Rows from block 3 of the image encoder of a small image captioner, named by matrix and row number. Rows with one number within an expert belong to one neuron, the router's apart. Each number is 500 + 40 x the weight over its row's rms, rounded and kept within 0 to 999. All counts start at 0. Numbers have three digits each. After the name is the row's rms in percent of the matrix's.
Before each expert's rows are labels from the 100 images, of 14976, where the router gives the expert most weight on average: "patch colour" is the nearest of a few named colours to the mean colour under the peak. Only what is clearly more common there than usual is listed. The data: rendered scenes of toy objects such as cars, trees, mugs and chairs.
# router: router (encoder.blocks.3.mlp.router.weight, 16x160), inputs 108-159
# gate: expert gate (encoder.blocks.3.mlp.gate, 16x32x160), inputs 108-159
# up: expert up (encoder.blocks.3.mlp.up, 16x32x160), inputs 108-159
# down: expert down (encoder.blocks.3.mlp.down, 16x160x32, transposed), outputs 108-159

# expert 2
patch colour: black
router.2 129:528432484565521476532509503532481502600593554473439429489475457463422487499471499479493481414487421470544446536518504484509461543556530479470542506467524523
gate.0 112:493472430507562521508491472563587503525493501477587473496465503527505503528543466508552527466517485537452473500455539536483479494504444613416468514408516430
up.0 115:468567480467620510507480486468512521485545462481510500482469496548416487463475546547479484491505510537395498482501500521472506519558442610511532513431488424
down.0 102:461478559446435516498473464487494480478479438499475518477532476480539542495463518502528543408402568500515518536520447477485474564483551473548530522536530514
gate.1 109:461489585514447526526551468402511536455481466499489501567566492484517541526525462488456522592487531517577503478462476458464541568531525433556525502538429531
up.1 105:520476506496451560459468546515496481491419529540456570443587515496549610447505481418448567506471469499483559504562445483479496481485482526593500425584473543
down.1 107:528491461517509497475505480555533445490528514507483522453479512513491424443458507486458489468498515486532511509543514508512530497562546490574521444447499518
gate.2 093:516497556495514494520480483466423534525486525528415494481518496589518559459485520545458455506454458521462492506526461434576525489464579438565577466520443515
up.2 089:469485598553433482488492521491451506492443545579440497442511477547489576489511486482461470495485436489462514506596472470496482506485564447487587464494496566
down.2 099:519441532530477513481580507460492482460521458468519569498530554513539497530530572451409523488509572426520478538596532502529552521481502490592545468511475485
gate.3 080:512515529517448462513511540521541555463549424452520516559543468517473516531418503461508515510523492485533425527478480474551499450487454519485523478538483455
up.3 084:574520498483535487544466504516473473492521512437550506485481527514509487451544567458559462530434453519497481443509491538503460459533504497476552517510551482
down.3 087:477623514544476481422436529565493528490495540537517504438450463490512517413577529538511442472474508490451422538445496449506523482474524527531518502482556471
gate.4 125:457546476566444404508468492538493490542515524436441455382496523413546502500534514465480473466466455501546446529491510455551509490478495557535535498469514480
up.4 127:510493523416516538467563529420499518454477459504513524570471528575487526474555507535491512520504583496457583495489468534402515460472499496472462476530469498
down.4 119:530505462564558454492496431583513504481434522535543478480580441502543489462510465429487467490563520474581449527496550500433495421534558499463536456514497472
gate.5 090:476490500458513507535451509548499471530453488485567522489453554583509446577469430539528486525476457557497554477499529494518497499426435476486428524499499439
up.5 097:471498492549546480459539445506497605483498530548516518469532470528469513497551487488449479473511498457486451495454551473467514503489602576551510463433473505
down.5 096:509409529494518449546534453474507528500479533454490446477573550435454554419570457528438490484504547514529538542535477461418448444485538476485435477400541487
gate.6 077:487496415443552493522504429437490545509465518430581448509570481522551489539544494490493545478462545421502520496478470489517532453453529461471540497547472507
up.6 078:480522437503494524495461501538498511456508552484545521490551467490494454553581491510488475486484490451594504432402504494498492486492433552504455514555522472
down.6 087:542598505494497537492501470501524534450505487539522567540450445497480503466449442546400480503524462513510482500527466523433453516481467530441545544505545432
gate.7 088:446533565489488498495557522485543469480491522467495506471531504470540536448516476451480481513509520479437444423521551500527508458389577556505457526446491493
up.7 091:489536410455446499510514503544535531469568477517582506529524487475490392603475533544484498556483482510568485561526577551495443544550511504501539475556459487
down.7 093:575411495458514570497459424478491495466506526534526492496499467530471474476454460533489542498481518516474485479475515513476523466526497494505528569477488424
gate.8 100:504508546485559504519538500405497474479437523460510486540542474428514565530519511484480482569503556513523506503526479449508553513531495498587481498588490499
up.8 093:531452492535534487526476520500492503462460462447575494513346508549531433508494563589557409514541516510469501450495529519523482484411444461470466539468518479
down.8 098:479483464509547450504465542499540511536509480454533541531448471561550483556463487545548534451446526560499474519488535509596497481449481518504515509549475444
gate.9 105:536570570482494460498466512440499551580505563537417479532518447550476477447497470448403508488475496507505443456542421459534569540498556494579525522507456486
up.9 102:525503520473489541515545523553513474503505481465421512390493574599549510479474581474528505510544522527390489482499520544521543445542401533502462429487546449
down.9 103:467486451507468471447530500494488482438524511509483494474507524504545498487508527470503524508545519479428598455503483458463505482480442508436489463438347531
gate.10 147:482456603480467455501526507450448514478461511507445497484546468535528571454479485494424504502477461467521507503567451414510519497423540435600566448551447512
up.10 145:533561472466589532484492446410506499425439516511555510533497544494498491550478427570497476569452561562496565528469472481452519503518478508501483543549487474
down.10 114:529512462519518559508538498529493542559569536481509459446502444540431489437486501509530511500565391518472465485480492578517495534539484490429441555428545430
gate.11 098:465453511555484520462453489509479432508472553478474509445500482470563521482528458407500523559508463471565558488465490480513534515464517588521487506501570501
up.11 098:600487498436526482507499487533440546488492422474524497528489483560449468525500530578551506445494520541428512530525503511546479524516479440478529557502480440
down.11 098:505488474494473485551468491517527518479500503439477481502536468536578508517514513515548565550464485487539456567438493536503504425492569492509505532497468474
gate.12 087:558473447518469520480491491532458445503501517522523464513486502494425452464507541462494496474542490529531505475469568583519473558492500572440477497405515545
up.12 089:508544483463533507531497531484594477554471476418534514524472509524549552541513462599496496506501508515434550479515444506517512458489440497512446544566459453
down.12 102:523441540540488509527456501500496494554418474479486525549509477526527388535475497497454481561409486441483528529491471499486496486487470426507515452477490453
gate.13 075:498505502570522581499473552527506490521419495440443497443491580542595564561480550540507486581477482545545472431506492415534514454494453557521515438550493491
up.13 072:534538506479537540544594461495465515440475448519510503535484571507468564475459562520530521495500494554510480485544505503431500560475467504451508518610480469
down.13 075:547539579594515514536453502466535560510478515517535473418516489535488512497508502468476517519544519477581478526437460488512471492473531459474488540508497423
gate.14 124:505532534478495452515542438423458524488511480457439461536557485508548499538558482532502485524489506527585476529424481453474550536551544465482533566498449505
up.14 120:462510490516625437527579446422453534511563517484499470532459466495465516532493433567543505469528489526519516488453496498491523545551537446457507544501448515
down.14 111:471525537488478446521430466440549553460506486458540516509503492565416505505505460501450474451459509519501470532533521487533462429487434426411496567442494476
gate.15 097:581458459479506539524525488528504502564461438451576509533457623546522464520523546468495571573550532524487514543513546565440565518481454521411479504476541412
up.15 101:491478554513441489460495529533483515537500512559487503460528473401504491458501488420493502435494473453518396506541503419520465489515575464527537434484468509
down.15 103:448484494541512455486513470534473551476541560542472496450557502500493453474494484439471458465567481512494510549492520455448512477490537460481470517457498455
gate.16 096:565464418509507508504479528513536495484507470466547567470421590501509519525481483563497518551498544478453475450565537574476541434433430527469465524522514518
up.16 103:480552450465563510481509532493510518479440473442560589555486541519499493512502451553530571583500526533469511487445525532494459460460409557457444529538485460
down.16 098:538463557508481491570518525481467471486495461495526571461412596482511515436520468561518444538499572486496500453558498575460467521499502501486463491536560511
gate.17 084:550479534468439544512498542495491470504442507517433549471511509507541548458507486460536490510462467520501452569575475483529506499477538485493587507530507486
up.17 089:441474558497455518514531479440435455547464484457483467546533482551601494506442536522473526519458522501556511524492473388517548567468530439537510444586440531
down.17 098:472469461507466534482567478478458523464483462463536584499521523511540474487520486490466454501467540509485487490520524424510475460596518522460530449478474512
gate.18 088:476517577486513462551482491502478523471552515541411485469543497514419571470457492485450489472497439467491521489571469465555564432530565511494521474505487492
up.18 083:481461451487582532486524460461409478499491502471549504521440530527532510479561520532506521504503544484499495563456470491422508583569474527605496540566455517
down.18 091:510558442524516547542491456479486510536506474542523461492522471507474543501525471490519411495479503474479521499435502518496498498527596506550556522509496509

# expert 1
patch colour: black
router.1 093:453499466485506513442492485459554595514469424510511511508477447506520442539511477483487459548538475516479482589524492485503415521491522496489469500543455495
gate.0 121:530563476527397453436516553568583578499532501535486583521443482500494482518516501493504534488482488483479531533475483572541587426458469595442455442456506411
up.0 117:453495522485481449511529541475502512469527460532566540509558573432518554401487534464471474485559507477536471442487528487470443492556469460526524508578468543
down.0 111:479474494523556517520470455550483524534507463469540456470469492495482512507504501503474592454494491513485475559543482492540477575556477482555530584510489456
gate.1 080:477475518480583430487507543503477546522497508508431481477499501548506499548479553511455515527496458471444523467446475476491447552500543489490496482452513573
up.1 076:562489543504532557473540583492490538504505454507509528535497500467535554476504583491441524489460437447524492501527357535502453513523425447522482517579560559
down.1 087:498471456533528502567565552426534457532460516549423564489489496460531506444497576417485501518498475514571518475510476514464469487555483449503489557485545545
gate.2 080:461382528496528539519499493517408458532502522489520473494541470438523506453538546445500499498441567505505454487552520517460498522542563482536546491473511538
up.2 086:509523424531461492418476444492518515519508474494544505545521513559505502476472433527453556459479570461462455487493447440478533511425493500515469555459512455
down.2 088:495511483537498465489522532452448522480509426426558504448491560488440531442499463454411485452555493526504517531542450517444580518469496520545572502522563419
gate.3 116:479528481428495533440461469504544527501480435438546515494449436472453449540471440456525498529536576505503457555550501450562505485477536484452494485447495483
up.3 116:421466626555503445505467450481472501486600565514484471521522495515419491505494524453478460512513506469507493473517420478531510549581515447562520519464486503
down.3 111:543522511487517453462481484518474504471533497520496476506463457571474507509506413469474501477494407501586391495427499507509501486532526545442581544534525519
gate.4 093:481533502486567474457504465517487440545542492491501376467559501431571449494529545465473475515520489556530519566452429440493452521491438497565515497499515405
up.4 098:499501556514521501510504571524484487508525519507454453444510537428572454517480546457479529510504461522546557540425504475458443530493412538516461500502536432
down.4 098:480487479456560470511513442453533488533478524571499471462518492458530480528476472479438503511423512512519414476505454460540478549513502539496457480529547428
gate.5 090:585542557613470494509488471544526460504579544484461496461417522461501556406497494509465414577468521506499488445480462558492552497501500459439488452486547497
up.5 090:455521415436585503497491479483481540484506460560547522501566504508490500479488507408469501520550456455480517516470535445487469522479549496479550500527483479
down.5 098:503521474468440482511567408537528461524518481460518517594471516466500402488497548525555437487526480537492442544474537506411551446487504475550513572451564547
gate.6 067:509498436461472551451510493534481498430429487500495505483448540570588519536520533443519443535485511470572467482438450528401603542484490460514472531535493560
up.6 084:506478456459500502439537504570557474519467488485471541529543493528572463482453511535546586516498583526525519398490467438489521515503488485537535524520487526
down.6 085:536593457439566533509558504482502512500539471575492495518455425528518434456455537478532491486494520493487443484523477494523506478523442504486552510500410563
gate.7 094:470483515483504491426445499516546518488432503503521513492545468437485444472458492476450475552482492519535494570493534484531521531515584497535504466495451437
up.7 090:595483471484496528568519500500532454515520520532459521466533511490519560398553477476514474498518499611495525538500479472465537512488528510511566468531507487
down.7 096:498517473590517436491490428485461486504515470533535511516482491444391406567527585480461520575551514463492480489471465434473489533512500488499522506528487469
gate.8 093:504453547527404476493546507480536466558499408540448561446482533520507571360503562542571456505535457505431497498551500516445479513453492489486502475449553483
up.8 082:512477555487520557447541487427490481396484511562542554504503483533459528469511480509536517450547588528428505485507494520442451540461471446590514470462428551
down.8 089:488475470509491598489509550485516511525541489492512464515437407473484476569566534502452547499471517420503476496552457480477531491513525527520541510463521552
gate.9 078:485412516423490519520457545506470404446455510544526448549464540515497476479555567478453506508549515484467477528515404518455481501440466476488471589491503509
up.9 090:560482522503511470538554501537426453501444542488422419474500537504528610480484492431535492464546459538510462506451477528481514449520413446536471535497539480
down.9 096:523490536464541443549472501483525566481505460462487575524511496531569484504497541510518461542517665489544512469587521514542485444469523450490512499508510559
gate.10 120:524527531459496523569504526425536554542485472465513449562465496471501536424452436497552503527514544552450473529534532489538476466475457503447552506558502462
up.10 121:453485562567496489473544477467479509514541629473440519395526535566507490487540537464421507453487560468523474474507490459438545505566542537566569508412526536
down.10 112:505460457525500484485531476550428494491555493512449466482474483567495509548488505551515568491420446571547529532455532527558453507455491526518559491536511561
gate.11 087:429445516507510426481536531444494523488435591453503565489508486491526495496582546475474458538498519499508522478437468535497482533520404462429516498544614527
up.11 079:486480515442575506449561471492444470528497465496519498521501488435451425503494435553545592525510516515473504493477531489471546556502494492560551525455456531
down.11 088:507444436534420517534488488487489527490505530474482504535516515487503451503460474526445591529514501456517424521533464564512473486497470518559546471531528505
gate.12 092:531499476437587542555501463538445498489442510427481490531516550478526539551496545499519502535489521564533482457462488517469533434587450456490468546516601518
up.12 085:474467451524468454502543417447494555546503535478506510518491472508542463486491497520501565482528529502530468556470495487519500502521525535562562428487492426
down.12 093:487444477492524516490581518464455468580538492467523507454580571463529487492419518473475446478548486490536594484524510466480565533451520469510452502508518519
gate.13 095:447478519509474547440480448545510571491472510536499522473586481476439524526529516542481483511526503489485498476513517439482496586530511510565570425449502493
up.13 093:485565503508477467538406531546560478553527545453470511508490479450552535576517513499515524476494480484528424548514511494579529447483534527496530521516479469
down.13 096:461525521540555445496526457504510540485532474473503497517495486508456501571477519516525497480563535461492581510490483467424395525507568509436535513486542479
gate.14 105:466474508508544384485457446466600591517534490500470468460562463493466454492469491479426512516515463527482457496495518412506503553478554510497578467440466455
up.14 091:567561512491484485526506561557444463547523504472473504455497579510467492497483481572555477529423452539561458499487485520462499484504487525505478502524562557
down.14 106:518415510498519528486562531398460460431515437474459524505476529542524585449446485487471513530508463554475485424487544447479553526497486478476510502499478536
gate.15 105:507527465494570496506527516460529447526555489477504481479479466421581557485481526450529543460469518542558432464489496534568539458476451499446530513567504537
up.15 100:392462471471525409449584440433501505470499482484563483579508529454541557501456463451562515492463534536517476478499541477533503432488497452529528527495499498
down.15 098:545412468408477534551490528505470555423508458625567572540490547525428457472538543524526512502542566521506498414531512526508492542582561530535443466480479486
gate.16 096:488508490533484480448460408502551544441508538464501480542441490503480466538493463425386467493524495540515475523518447362552438479516521494536512434462455498
up.16 094:568531525523534498573527523503426450545522474456512498467566521522513595473538510598472553513461513456460500526406523570449558500489500489461534551530531539
down.16 106:470495522541497500534548474525510436512516456487513469557478498502511525407491497467485451458507590497545485572570464409477505568515460418545457484510569444
gate.17 079:449455568474535528477549500514504485515605535536508502494517578506464445510462496507488552515496573618428562586550438457405497501506450513534557520521415502
up.17 081:559481517517488524388521511498521570487437517502470457502433462544521495513483502479542516501516483482502453496568567444616478455482571526477492455587515475
down.17 089:545513568471439421551503506412506483469457454450579478521506559532524529442504541500499470485552542503480478550407533469582496433476430538495484507535441517
gate.18 097:466514454448558508425471444491582505485449485507576555520544501515503423521511477451492544475556528491521539520474489441502481523594543499509481482489480398
up.18 099:483463455473564446481508449495548560483535519486490505509506470539512484529530465433452526481527543461525479528549475454490500552548563528523502464449402479
down.18 101:453522553498554441439463527470519560477457546464447503467549506486514461532514479541586486477459550505509497474522559512570430465532539553529479511505495467

# expert 3
patch colour: white
router.3 102:484537566496520498528456497485522518521442497523526497568395516482493534448461477529579440491509532450536492548521534521450468462427523490445474486523518475
gate.0 083:493493491518504468435517467536454492463477487483471525484499526533448485527532450477546506515478507511495523460510574511474507551437573513537495520475510495
up.0 092:473513516547523545469464545527490440472500553478501542536483522475525553464485472499520487460555527458427543475537510515551491474515515506512508531475501609
down.0 094:508497509527592540559512552527446475496534452463473494475547481506527536436493465453522548573605477571495526525514539596462477545512509485492519483510505479
gate.1 105:551560519477486538463443520516501542490465454547525542485548445537534522468505532520493467434490552474432547437573518517475579453522501531501517519518541495
up.1 086:542494455504418497493512556470539563480516501457529451499467422472549516444533526440552491499510512434487508517578516521488604439465538476456477521477565509
down.1 088:528550477493509544516503445485492539493481497566468577507498496531464503577523482525465523482478530538528591487514431471521528461465492517507522529510493517
gate.2 086:476474444511477459515493508506558535449488519522555514534456537474442497467481510537481486506541531470554451426446548514517569442476546461491487464518528570
up.2 084:519498440438533496522499501528525530506551472481522478537524521497463475482453487401486581535540500478498487473555520437475473502516500485481434514542495519
down.2 092:525528575503553441538556503495500534491452449468516539455498511513475531472517438458519564534502484560422470475495520534499438620456494510452485473427500494
gate.3 088:518443598483558456484501487449503456482471493453506469447512524490503585435491464549515448452515442513429499427517477500472479517438536439472576498471544566
up.3 096:505491455437470559507507470544489500455432485508589519557454445449543484535462478483534600494430511476524547458439509490512512463429503479526428474474456494
down.3 099:486452521456526556530486485466493470521449479530475493528490452508465473483492518439435461569449568575514520481477430536505555535523517480479494493501447505
gate.4 078:525478489466455483569550466483526462569463484456538515487523501509548577500495473462446556481474488493515487507498511503510459505517471519534492523521503534
up.4 080:453507490561499451471467499462504497546391531407534497497550499393469580550551422486480446453422470422537424465450431542526515462490481564512469572512441500
down.4 086:497564578546496488446490496443489485553446486532536487432491494475539520467527477495549548627506478511492433449486481465488497498502426416481486533496517528
gate.5 069:455587507550421469466575449492560533489541483520450562522504578432541509449491529514437514528468489408537475394427474492491498546496487488541541485475494568
up.5 073:531477496482453434471453517499511570581426426519476496494464478532559410473550600460512449470517517505537502599529512515539461496573455539494481453491561423
down.5 088:463455524483451465557459485440498477533490528401475503544556486501555484451476583513593417562504586467524463446475528456503509539519554536519555467528456536
gate.6 108:537562568482464452501504504514473482534460492548438495496523532502477460439547504456525430562483416550529525498499467543434501479568538573456476498511521429
up.6 100:554470554549499479501504503461455438556441533446519427464503520440539490471480491510518497553472491509524570489473494526416403491552478451469455451538534513
down.6 108:526522421559486522508491483541533508494443448503500488481543490443490484489484411492464484529513465554447473514534418506447432525531490508433474468511522423
gate.7 090:537473526478438501494503523486448522542407412509458547468470471556529538492514408533489454493508405523421580557523531561492493502481429495446490527410526487
up.7 095:454512486440497525514578465439473515450575544473484472496506489468505443472510550455492519539419589419479515468392497510472516471500554508520508507503512569
down.7 099:447534536491590543490525478460468434464533546499464411514470501520494478473495591513507569573527523473442489511546465543536511521534471385516487499500547531
gate.8 081:535445480521527597524554543540462506512502486525511540472424531502457516551512466476489485504482549527461536498495470509455499513486461567481536530474502430
up.8 087:490498517446509490487533518480497483503626506491443438547514541555500430540506540520468525406505507564536523501504456463480511496498463521549493505453458538
down.8 094:458464472494503577517498492543463502506465495481503468526465517523486433575474488490441462518488507479566501540447570488561516525442495517466485444539527533
gate.9 098:444499598582534494480554491446501611509503484502500476475470550471526513468532442513512449449504531466466463511549469467469479514446501461480505533439539461
up.9 089:465557469473548534473455494524511555441480474505547452552489479475498461508484422480502487492496494474556490546480535532574486470522405478472458520530505465
down.9 098:491456484492542563500513497382462501481495516615509531498485565501500518490533474500463477536495531485500526493487499441524523521460561542501517545449409437
gate.10 140:501513491534538551499521537485534500495455518448494440520504510423560491458486541460506590501488577540583483507516433447525463534562470528550526482549469541
up.10 139:514524563446482427499432514463518588480557496588486538443547518491421489477475451492501427473444476472424473503520513485564515439502580517479528544469522496
down.10 118:535482511525564484562472474472520478569488511457547497442472504489422489471473443474464468539471491477532483472548492498559488479538565457458519522545461441
gate.11 130:532497504516474505497474483482527508522403483487538523533447514447483494415512577530590453562494535477578470538505508475488462510528557459478517418556515521
up.11 131:492493510522482497527480499498518526528429474506559470520445496411513520444530545489538499520550479420546437541555491461490460499534594503445561420537551491
down.11 110:533467575526499519517485489482520460552407456506518410506468487498594540397496522486483492507549489526442507514540489517467552544537475450429494509495567482
gate.12 096:563518502391569525511542429435482494499519512515423465451558529599459455541490490450454430511489486556426497435463515420523459496465486521485442483530482476
up.12 092:481460501601477450511525475535498503521438532494504506510483509430494490435440548517504588475541508415541529514550493519453440526522525474501474477559505504
down.12 096:576579483449536497406513533517499497433534531528537446479532502508551503477461455420486404432519586532538503497462533516525473454506514557550548453487510510
gate.13 108:484566538444561550523581456424454494407465440556509498526558459482450550457444558466479478490495567444486507501515546488512452462489512477516491503530494540
up.13 119:553506513573493413524535512591485475558498530468474490468494545497497528518513419556543463527442380562492501542505487563403528489518491523479495516509539470
down.13 114:528513527458507536509549566426480516525464492564494423481483489497401561424493525489494468551531496509433481511533443508528501504551517477549574465534514504
gate.14 087:488551527476496529474442580490521527508578487538505470534461526494475488495513417499517471502530520465527524503521461500507533505506502479470462547537498467
up.14 093:482556566479492565529540568423451562514556491493480497523473512569455494592531458548512466479456477485466486459520480509503494480484550470481455594561491515
down.14 102:499509549527547545522420513495500490492498531564528480466449531451419515518483469521495521452480600437498432481512495472518530513504541532542499423506458515
gate.15 118:520458501546413513511513557548532543541588510486472482481511523445557487477551499414475514466444462478534418525534582553541504466435516510444553436510519492
up.15 119:527511471402541543531455517448488464482437492514506481497528530556486475481423522533528443522528538593445539480526487458529497518496444494521432487519501478
down.15 108:501450479453511489505443437438464459531460506454507472520512557509466423526531547569511519527453560560458569485537465501405488487584478437479500510461505489
gate.16 121:529454494477482521568536567523466431553594498469520450522462527467512498509515518444499514490503502484554421493564506486511502457572506506462463446566485535
up.16 121:486468495436494507483498554552511494527536521425543469487436554461524429431494515443517481497512524434553489520570497535515496437578519487444501440493477499
down.16 110:533502541501544531473517490538477467615521554463480465510479519410518498502462484520572524463557450531502508516532503527464443603494533524474442511500569532
gate.17 101:450478525550481471429550531561482527522522519550466520502498589509459548507539568462515463460519508375447537485532508499512489457408541543470501465441509549
up.17 088:527563500429490486496459524464533567395539469491481562451535435568452485473479510441462466433528514484563445488525548507595543469554566509506554510540456460
down.17 094:493518541510408483477432534504488537436500516499381502504494477438500533585481518529469519511489493497499462367501433463489533444560549565500447481500518556
gate.18 086:604493510533451531501518553534473500546439481572496565463453546569546537532461485440491440524481507561538424468474429473490588553500474467522467489477494492
up.18 086:548504512491459556468527445471438542522549523501489493558505435513497517480508538504529493452478441503524491544486527486457561404410488521469524505473506526
down.18 095:531493527531444500511493472487534526537479468483508528497491529457602468503482483477498503521477526515541521498490470424507465484432536454546549514496455532

# expert 12
patch colour: green
router.12 139:554507497562409500455505555430488478449523476556478511561538457428500576440453527468508462513508511419538456416496544486505569566513498473545541463559453527
gate.0 099:525523484546599561478530498520520429494483560447549525476449535492539512526560544524457496529448525504501457490480529449480503489524439578548492543497482480
up.0 109:484405516490418523476488554532583519520481519534452564484537561551515537510535412432471512474474500541524526470534478463451516536455556510531525438464452519
down.0 117:501523529542596502544545470479535560501411497490535505373527554521555451501513510489453496526529529452488438510481581448499525466515433485468449513464441492
gate.1 084:469526471506494574490508478500602502478433518547573509517445504422496532458505477518530573515501547495513535478488521483433506507490493456498438464569465520
up.1 080:506558534491496469498498464519423519564557542487446488441515453575483495539462513487555433462481440509502519508460507512502477463455472517493535483486521474
down.1 089:516492473535429461488557420485505541465507513568509523504435461506532441458621490448529512487488576417482439460509514426484606520472585564504419466487447508
gate.2 084:494455567493498552464555494517480485500491511451420509522511530504570519558554565428462505500470513510539555486532439442441578544474542500613445499521470556
up.2 084:517491526525549602524520520486460471508474531480439481507513506498552463539548556487494461549505573449495586474500516480453549515400466469544475494510510526
down.2 088:472547506561539539533539496487562482461464482500514478514548507502556536481455578496483550523460399543500514489455496422450428468511450506619490510523467481
gate.3 079:534524504473514431512453455549502579486484525531438488512486461518465435507514519507475501537471490504493492558478493523551500477530521522516518576446531458
up.3 074:521553487560442399476518497471529614495487516544413494490491447538465510469507540524501541495481486477490490526491510520481490489540449492517524548504474442
down.3 089:445581535468492545545441543509492515565518460482454417529481517488509553455496604471484515560545447451462487458544517498495488588502483464534524450577495437
gate.4 103:518485483473493524526501470485441475486411495480518436481522500533564543615514539517448432538478411468457515492460532518517528532509491437611583516593477543
up.4 106:535476467488547547519510508468451491436439456549526425559508470553545520588521485507467472562467426472501530463454547525492538534499472436525511516552462545
down.4 105:451530484543474536493622553495617442517530538478468561504499467457523573522503502488472579477458534509439465520456516443527467503447542506526511429588499535
gate.5 110:482557586504484446475532468491534528455454496422491454444560438474527517524510479500497505468466514435463512528506506454519463457475534478488508457509493457
up.5 112:522477479434477513491471523543523493500495484532579557518446553554447435460523487455485518493506524516528508453501575540523523517447463544448485523440484446
down.5 105:519488564519473482533484471564505436514411503499431550472542502467552530418499501496512443507540487483537470474546512487511467519467471444536574379510543425
gate.6 075:515398512586512532409517559535549515570460533456504490447462558461485468533534566471490509481533516545474546444466552484418497537469505468544435394490469496
up.6 075:411484477477557424482497469452506486495528507520530493507517468535495447487444445592493534449465532515486483491498429466590464448523459502428504574448501424
down.6 082:522461518496482576496503474481461547553555517513496560514446500470508509501502551471527521466524546523503501573482427561486504485473520470448477480509478480
gate.7 092:456551569562508461444459527518525513531483533503440534470403507500491534496515506555542516465523458484477515557534459473522431490473550479494521557459478477
up.7 097:455514482581502556401501490432473459509508504492467487521428436487480513494528541540454508521554488431496571479474438525530558557489542458572444524515475498
down.7 095:494487475520448532514546457501496524523513487452531519547494434541428444590505383486465520480536558433485424455461490515545464506504569481484509546506415529
gate.8 118:482441494540453489527472492596469503527498483477510470419486524500480498522496478492568483463493418495511484577530473511504419509517493485522538519475559479
up.8 122:529550465516567531505522498400452459485497491433505468553502455545539480549484576538469499548479536490481543534430467510521519509540448475558494555599475532
down.8 122:492454447540424453492419545537453550509467522512496523549429504511492430605567465512564479460564543463485475520542503543486542487486523533504467477416556526
gate.9 100:480542496501572446552422456494436526572458507472500513454418453554472424492446487598516434453479455510438514527523469507515458464510515526469543575480528424
up.9 110:519460475499469442548478442485472510509516489476460498480522470516498543537521445531468527449456433499548427529515440540518539560555547516525539539508506480
down.9 107:435506515536549424565482544485520453519517515477545479529531526540441531532467488541551493518480405550451536527474493564511493520530414489509487555444507456
gate.10 097:549470537556485501513493536499477469524524565494432417457472477429524561444506499487512461445505445502556510496520468522481581580509478453514462521492556484
up.10 091:506538497479460523520486437502487581463504427465564544504583453589465434564520523496477480519467491480432421522458593512569431413488490569485553499501476472
down.10 095:513527416496511504430530459529525540540589547520567545514528490577480472495525483611503497467518478500494593494488474505467540500441562554527564505496428492
gate.11 073:491477465479485445481485427475603474460446492506451498504503513619571520527488525495525537512442569537529517490567511449517467526432515420510450523489520452
up.11 069:554472467460453478435482409495516446440458489549497454508487514541570429552446494521486553487455578543480507480492487468468477494475463479512477497502469533
down.11 082:494528530471577548536424484446486511507493539554462516491462527535489577480525570521528518510468401506421505513522572474449445465548394546585549509571523517
gate.12 074:475525453466486517455455474500512483470523462532555537532527495506495499513469444436576495471485476506537459539470497488555452458454484520388515559466554512
up.12 080:480510476556414515450476536529512438528603501546470570524563515498484529529466499481431533549484487505484481481469516545512485462481476537535528511501526510
down.12 082:516492506520560481576509383483435525481468512464591482443425452437507557478557532540520511458563570506492474528555493490515453481501513487490525505508483500
gate.13 099:507504504491425533452505528504455470505525474551493497504562475564486513490485489437507566467462543528529471524425504494496503409515499467528479516490558478
up.13 102:552460536498515523518517477494416484519516529504507479526453438475483452453505458474482488525472459459518492483518456504481590560588560559514499412502459500
down.13 099:510488503533449605469490583581488473490526488501471570546475510484515483461438506563475508543488439451563491443540488508513514593437550490568465484507433529
gate.14 082:522437455565497506531478501453455471518525499492446450528515486445550532505531482551506521491518451455527436410528459453541496564574496496538497503515431564
up.14 081:462530522458538521519503494513484506490511507515510488468480510540462434510484501525466447496515539555461525544523561528450494424454546563472522482436529489
down.14 093:468501535522479482453528493474533523512511447521573601511505487541510496528525439524522495504496528472504522498510486498484524444493497487460456572408433482
gate.15 096:527512459561486506485472500538489454479479469528522466527507486483484543459449552513505498511592474454505505473488555487464483525464483470482488434504473501
up.15 096:463478528476534439492537478499531463513530529473388469436586536509499477446520467465478487479458492518471490545527487428485499497507502564500536482441489500
down.15 100:459484460454511574473463515456564515512494483612474529517505554499605467503527465443453523527499515500518488451526468476478530535467524493529457467495561581
gate.16 100:466462560488511411530506478445518541515405513523513541528592523502497526558517413476506511605512426490529451510561494480495483518509542447458605455497489492
up.16 091:476583516452517491498458533442510441487488526465514488531490496569495513498507509525471507504491576477354482445491484532535438460473459514496492519514519517
down.16 094:511544543442476552524544537455521500510491498483538524555478552498516464540520466485560549587471464524523503441463513538473476541502568434496451536478543556
gate.17 086:517498470558422535460446507497490514492553471474482541527501479522502469463536552478502472510408527460516516485468465520463598511464506568559470443468490461
up.17 088:503512496444575473542461521485484527521457508494545486503486491466454518440414460494534502474560441522452467519506530464522459492545501454456524485519529514
down.17 086:543492497473523490520473446555507548490515512509566531541450487516471570504519457464491447525492510420456528534526605553536524515479504476396521518459530495
gate.18 115:455478446529521470474488454462481552461492498490578448525482479479455510488516427489499533481507468503489503526440468468528507477534534463445552613472495520
up.18 116:590489472443556544522488488481488531477519433546532518560531481485487514442450473450509531522479547533511469445454564510540488502595500502474544489542479481
down.18 112:552434548492458495512458605530501462530508504524483551524468510463567517400419489457501547574537499539538522467560438551473543530517398472558517446455481499